{"model": "autoregressive pixel model", "dataset": "patchworks of several textures", "train_examples": 36250, "image_size": 16, "horizontal_flip": true, "levels_per_channel": 4, "vocab_size": 65, "arch": "transformer_decoder", "width": 320, "layers": 6, "norm": "rmsnorm", "norm_position": "pre", "hidden_act": "gelu", "mlp_ratio": 2, "head_dim": 32, "fused_qkv": true, "bias": "all", "qk_norm": false, "parallel_block": false, "inner_norm": false, "drop_path": 0.15, "positions": "learned", "tie_word_embeddings": false, "init": "xavier_uniform", "residual_init": "scaled_by_depth", "optimizer": "adamw", "learning_rate": 0.0014, "beta1": 0.9, "beta2": 0.999, "eps": 1e-10, "max_grad_norm": 1.0, "ema_decay": 0.999, "max_steps": 19800, "batch_size": 128, "epochs": 69.9, "lr_schedule": "wsd", "decay_fraction": 0.2, "final_lr_fraction": 0.05, "warmup_steps": 990, "weight_decay": 0.1}
Rows from block 3 of a small autoregressive pixel model, named by matrix and row number. Rows with one number belong to one neuron. Each number is 50 + 15 x the weight over its row's rms, rounded and kept within 0 to 99. All counts start at 0. After the name is the row's rms in percent of the matrix's.
After each neuron's rows are labels from the 100 images, of 14976, where the neuron reaches its highest value: "strongest on" is what is common among them. Only what is clearly more common there than usual is listed. The data: patchworks of several textures. In brackets: how many of the 100.
# fc1: MLP up (model.blocks.3.mlp.fc1.weight, 640x320), inputs 214-319
# fc2: MLP down (model.blocks.3.mlp.fc2.weight, 320x640, transposed), outputs 214-319

fc1.129 095:35 46 72 46 63 33 44 42 28 45 59 48 33 69 15 38 60 46 44 40 72 27 52 60 57 47 28 62 58 66 71 51 31 61 43 40 38 39 88 39 46 55 44 48 39 48 59 43 35 52 57 44 52 51 46 71 81 19 38 61 44 64 46 63 40 72 64 70 64 63 44 54 28 45 69 61 48 39 60 43 52 40 84 60 23 39 48 38 60 46 39 59 66 45 60 42 71 34 37 66 77 52 51 77 53 70
fc2.129 097:48 56 42 35 23 29 50 55 67 46 36 38 93 24 68 55 71 77 47 43 74 68 48 15 50 45 48 64 68 73 45 25 58 32 85 39 72 51 61 52 41 67 46 49 45 47 75 71 26 24 38 44 46 36 57 61 39 60 44 70 43 52 77 60 69 37 51 59 07 51 67 44 26 50 70 52 61 74 66 54 40 31 44 52 46 60 52 38 23 64 65 73 61 48 53 61 33 56 56 32 42 22 63 21 56 39
strongest on: black (71); rays (38)

fc1.170 090:39 73 39 66 36 38 42 56 54 39 53 41 57 67 35 44 44 49 39 27 39 37 51 59 65 31 54 33 36 42 54 28 63 46 56 44 52 69 52 61 35 38 56 15 72 37 33 54 65 67 48 58 71 36 69 13 49 43 73 60 61 52 50 64 41 12 40 36 56 55 61 46 80 58 48 76 70 57 30 41 62 29 51 41 21 68 65 75 73 47 61 53 15 72 49 59 50 58 49 26 43 62 58 65 41 37
fc2.170 090:48 66 60 36 58 45 40 20 68 25 52 52 51 31 62 37 50 54 40 60 52 69 28 46 31 32 56 54 19 45 32 29 67 54 50 55 50 61 63 45 37 61 53 56 47 58 29 41 71 66 42 62 45 56 38 68 61 68 60 54 29 18 41 76 36 56 43 38 47 18 45 38 44 43 64 31 55 45 50 85 54 59 67 61 35 51 54 45 60 47 70 62 47 46 44 00 46 49 49 49 55 58 44 18 83 57
strongest on: yellow (84)

fc1.462 097:61 54 49 45 33 43 53 61 56 37 31 49 50 72 70 53 79 37 44 30 96 36 29 56 67 37 64 27 70 27 56 45 52 35 53 74 39 37 64 47 26 48 21 32 65 31 81 58 51 49 64 62 51 54 68 39 42 50 53 46 48 41 46 59 67 53 67 41 45 46 22 69 62 38 69 34 34 62 68 26 37 43 18 41 63 48 59 58 56 42 84 45 17 86 72 45 66 43 29 59 56 44 44 45 59 40
fc2.462 101:76 34 51 38 38 45 52 26 61 38 45 68 25 29 40 49 72 45 48 33 59 35 42 24 70 81 62 82 36 56 39 29 57 62 30 39 78 39 61 36 43 46 41 52 69 56 43 56 50 46 25 71 48 51 70 51 54 36 62 29 43 22 65 53 53 63 52 52 22 40 49 48 63 36 46 24 37 63 27 24 41 39 19 53 63 53 53 57 60 57 44 59 43 30 76 47 50 26 75 55 68 50 69 42 46 25
strongest on: black (89); brown (75)

fc1.143 102:71 26 40 61 58 58 50 46 50 55 65 50 36 67 48 38 55 23 60 60 43 67 58 73 52 50 60 63 71 32 67 71 61 33 57 70 34 52 54 46 27 32 46 31 57 29 69 17 50 75 46 33 56 53 54 51 33 33 63 30 41 65 65 49 65 65 82 46 36 50 50 30 50 47 49 55 63 63 34 57 74 45 49 57 46 82 71 67 55 55 46 28 36 58 67 45 63 70 42 44 54 43 49 58 33 67
fc2.143 098:27 61 64 58 32 51 21 73 37 36 68 34 63 49 24 50 59 53 43 46 46 29 40 52 33 49 37 47 65 56 57 55 25 55 57 34 66 44 51 39 51 48 59 52 69 47 50 66 45 43 64 43 25 43 40 57 63 79 24 39 29 42 37 53 45 38 35 53 49 28 55 76 74 49 22 46 25 59 71 46 65 65 31 51 44 33 44 54 55 42 47 77 59 35 31 54 67 54 32 50 41 75 72 52 73 56
strongest on: yellow (74); rays (30); spiral (27)

fc1.576 103:48 67 29 69 30 42 62 44 51 44 59 23 42 58 52 64 42 49 50 47 38 66 56 83 47 39 31 61 67 54 49 63 64 35 61 32 26 40 47 51 30 56 30 33 52 50 32 48 56 71 53 78 16 62 49 33 87 52 54 32 68 60 31 52 67 51 39 67 61 56 43 46 31 67 58 61 73 23 41 40 79 56 50 44 78 70 52 63 29 18 56 65 35 51 31 47 60 53 33 55 45 14 34 57 36 57
fc2.576 091:90 57 65 70 50 61 28 56 68 44 45 71 68 21 62 46 52 64 59 39 32 42 53 47 45 49 32 78 56 29 46 53 73 41 74 44 40 41 42 55 31 56 32 53 67 22 47 32 64 52 55 46 67 47 63 53 69 73 45 44 54 44 26 69 35 33 43 47 49 43 60 40 49 49 77 34 35 45 62 56 46 69 58 61 45 32 41 61 74 47 59 40 63 27 39 39 59 62 24 26 43 68 41 41 48 38
strongest on: yellow (79)

fc1.541 104:39 38 45 51 29 57 56 70 58 27 59 34 64 64 63 42 36 60 69 57 63 53 39 56 49 60 61 55 24 67 18 46 55 53 53 38 66 32 69 48 54 52 62 70 32 48 48 53 20 72 39 43 69 40 56 52 57 34 73 41 36 67 66 39 50 50 49 49 71 64 53 17 39 35 68 48 55 55 50 45 59 43 49 54 48 45 33 34 60 34 83 48 48 35 53 14 52 57 81 39 49 40 75 41 50 63
fc2.541 100:43 48 46 34 45 54 39 48 58 53 35 30 54 37 22 61 31 36 54 47 53 51 46 38 60 58 64 46 50 65 46 62 40 64 36 53 72 29 39 60 72 50 88 54 30 56 18 56 53 71 49 29 40 41 40 24 48 54 50 51 57 50 99 47 57 59 74 52 75 45 70 30 42 55 66 52 72 41 69 54 36 46 37 43 34 42 67 55 39 45 79 56 64 31 56 30 21 63 59 21 54 45 77 47 60 55
strongest on: blue (99)

fc1.389 102:29 35 43 54 57 40 30 48 39 05 41 33 37 63 53 92 66 67 43 44 55 45 48 17 40 56 20 51 49 46 48 59 60 54 45 70 59 50 40 32 29 70 32 39 39 48 71 43 40 24 49 45 57 45 48 28 78 36 39 44 57 43 56 38 40 65 29 78 34 55 56 54 45 39 35 41 70 39 45 58 62 54 38 52 36 45 30 45 68 41 56 59 65 57 47 68 71 65 52 39 44 18 63 62 46 73
fc2.389 096:38 34 63 17 59 44 33 73 49 39 60 37 34 61 68 35 62 31 76 42 76 59 57 33 47 51 36 38 30 54 48 31 55 47 66 58 72 34 36 48 42 53 44 62 50 50 37 34 99 58 46 26 37 38 41 47 44 26 43 48 38 31 52 24 63 63 70 37 65 40 61 99 21 73 52 19 52 41 48 36 27 57 46 49 36 55 61 61 33 34 18 71 67 52 50 31 44 66 40 47 32 70 57 42 68 51
strongest on: yellow (80)

fc1.131 092:57 67 49 51 62 56 47 36 43 62 61 52 54 70 31 46 51 46 72 30 67 18 54 72 34 52 50 20 46 51 41 56 43 70 71 36 43 57 56 49 67 42 30 73 57 54 48 56 33 44 64 40 46 49 20 71 48 32 30 50 51 64 59 59 47 61 37 47 77 79 51 25 63 68 70 46 77 49 72 73 60 43 52 27 23 60 39 34 42 46 44 64 60 57 41 60 38 46 58 37 72 41 58 42 38 65
fc2.131 100:37 90 65 22 60 43 58 55 65 68 30 51 45 45 96 72 41 59 74 18 41 54 60 38 26 47 56 42 52 46 28 64 44 50 42 35 68 63 74 38 25 41 43 59 65 74 46 25 33 37 53 60 76 47 36 45 45 62 61 73 51 39 60 37 40 43 52 39 41 56 65 40 63 58 39 47 67 56 59 63 62 35 49 27 29 63 62 50 85 53 57 41 74 41 47 51 33 50 46 28 45 63 58 38 69 42
strongest on: black (81); teal (77); purple (72); rays (30)

fc1.400 104:40 42 31 66 27 43 72 30 55 61 66 63 79 64 43 44 34 80 34 41 69 67 72 60 55 47 65 57 70 48 29 62 55 47 64 55 27 70 79 18 57 51 51 34 57 47 45 46 43 81 39 71 44 51 28 43 46 46 68 24 39 49 67 49 08 50 57 42 44 57 55 30 69 37 61 66 68 54 64 73 58 60 54 55 48 63 69 53 50 41 48 38 44 42 31 90 64 63 47 35 72 74 45 47 43 54
fc2.400 101:59 37 74 57 16 46 53 52 58 65 69 45 50 47 44 39 57 66 51 35 32 65 35 54 35 68 39 47 35 18 32 41 39 45 60 57 58 59 48 57 59 51 51 62 51 86 53 67 81 30 76 61 68 55 47 51 28 50 55 29 58 48 48 42 54 36 74 41 26 58 49 82 40 79 38 39 49 59 49 46 58 45 58 61 65 26 27 37 79 39 29 69 58 40 46 52 45 43 41 44 50 57 48 51 42 63
strongest on: black (100); pink (84)

fc1.390 100:15 60 47 50 52 62 71 44 60 59 46 47 38 66 52 49 46 59 42 33 48 52 68 39 73 41 45 54 43 62 64 68 46 28 45 48 66 51 50 37 45 53 50 34 33 43 51 72 36 37 77 41 60 44 61 46 65 34 63 67 71 21 67 85 74 73 77 51 52 70 57 52 45 65 43 89 60 39 55 45 78 18 65 65 60 37 46 56 59 30 52 55 51 32 68 35 41 70 29 46 64 58 36 47 61 55
fc2.390 110:68 40 69 43 46 26 47 40 39 58 47 57 95 33 46 65 23 23 34 51 70 27 44 53 47 82 75 44 42 64 77 41 38 75 48 33 53 25 57 69 54 27 21 38 61 61 69 50 54 70 33 36 46 21 28 42 42 60 61 45 50 48 40 23 39 59 04 50 66 65 38 67 43 59 53 53 60 81 44 26 33 77 41 28 47 54 46 35 49 60 51 55 61 63 56 50 36 46 43 45 36 13 73 28 27 54
strongest on: blue (94)

fc1.612 094:60 51 53 77 50 56 44 67 54 32 39 52 70 77 47 69 87 37 32 61 64 34 46 69 58 61 60 46 37 49 39 38 58 28 43 54 38 71 37 58 49 46 57 27 62 34 44 37 58 57 45 42 62 19 42 46 54 38 36 39 55 55 57 35 61 14 30 44 58 31 33 44 33 77 65 31 66 41 45 54 72 30 55 64 56 67 32 28 41 30 63 25 51 43 24 49 55 48 16 87 56 60 45 65 56 44
fc2.612 102:48 19 58 54 35 62 33 41 59 60 42 61 57 50 46 39 35 57 40 35 45 30 47 89 44 49 50 58 58 37 48 43 25 49 36 45 42 53 37 19 47 55 49 66 57 30 51 75 34 37 58 30 44 62 64 63 35 62 19 53 28 66 41 37 45 50 52 45 64 40 48 77 28 27 50 61 71 41 58 47 55 54 58 43 68 58 52 65 23 58 39 86 43 37 61 53 90 40 47 59 33 43 67 54 48 38
strongest on: black (71); striped (38); plaid (28)

fc1.8 103:35 38 53 57 63 54 59 46 35 50 49 84 26 66 66 25 87 58 34 51 70 56 34 40 66 50 34 47 52 60 58 57 41 33 87 36 70 54 30 52 39 67 51 76 64 73 62 60 46 60 29 18 88 46 59 52 47 44 50 55 57 44 69 55 57 76 46 64 79 41 46 50 64 47 38 40 52 62 50 39 42 15 41 64 24 47 40 38 35 45 35 35 58 55 47 47 10 39 38 56 48 51 42 43 57 58
fc2.8 102:56 42 68 65 45 40 49 60 35 73 44 47 64 31 57 48 38 35 52 36 44 49 24 46 42 86 32 46 99 85 40 99 33 38 61 36 39 77 41 61 40 30 45 44 28 68 63 69 62 47 49 63 68 39 52 62 64 86 46 40 58 61 23 43 52 54 82 66 45 72 43 75 29 57 32 55 48 82 62 37 56 71 60 64 39 41 44 65 37 37 25 39 24 40 41 14 63 32 36 32 64 44 62 80 61 40
strongest on: yellow (81); blue (72)

fc1.164 098:43 35 59 64 37 38 48 27 43 53 49 45 50 68 45 70 51 55 53 38 50 46 30 42 54 46 30 62 61 51 45 77 25 55 36 52 15 46 59 45 61 48 24 57 50 76 24 60 42 79 34 59 34 53 58 43 71 44 56 90 32 44 42 62 65 71 30 50 74 34 26 71 34 29 36 52 12 60 67 52 77 66 73 52 50 75 43 72 33 31 28 42 84 64 60 20 39 36 45 57 49 67 54 51 58 45
fc2.164 094:44 59 62 79 40 47 35 71 54 68 25 67 50 64 48 52 42 47 51 69 41 48 24 59 18 58 49 31 67 33 20 71 58 45 59 18 64 41 52 47 62 34 60 57 32 57 72 43 57 61 54 58 59 42 56 66 44 39 44 68 32 61 31 61 58 48 44 35 18 51 46 77 48 55 53 38 29 52 26 44 65 77 44 65 75 36 54 29 23 38 62 41 49 55 35 22 44 44 74 37 56 50 45 50 62 53
strongest on: yellow (85); brown (84)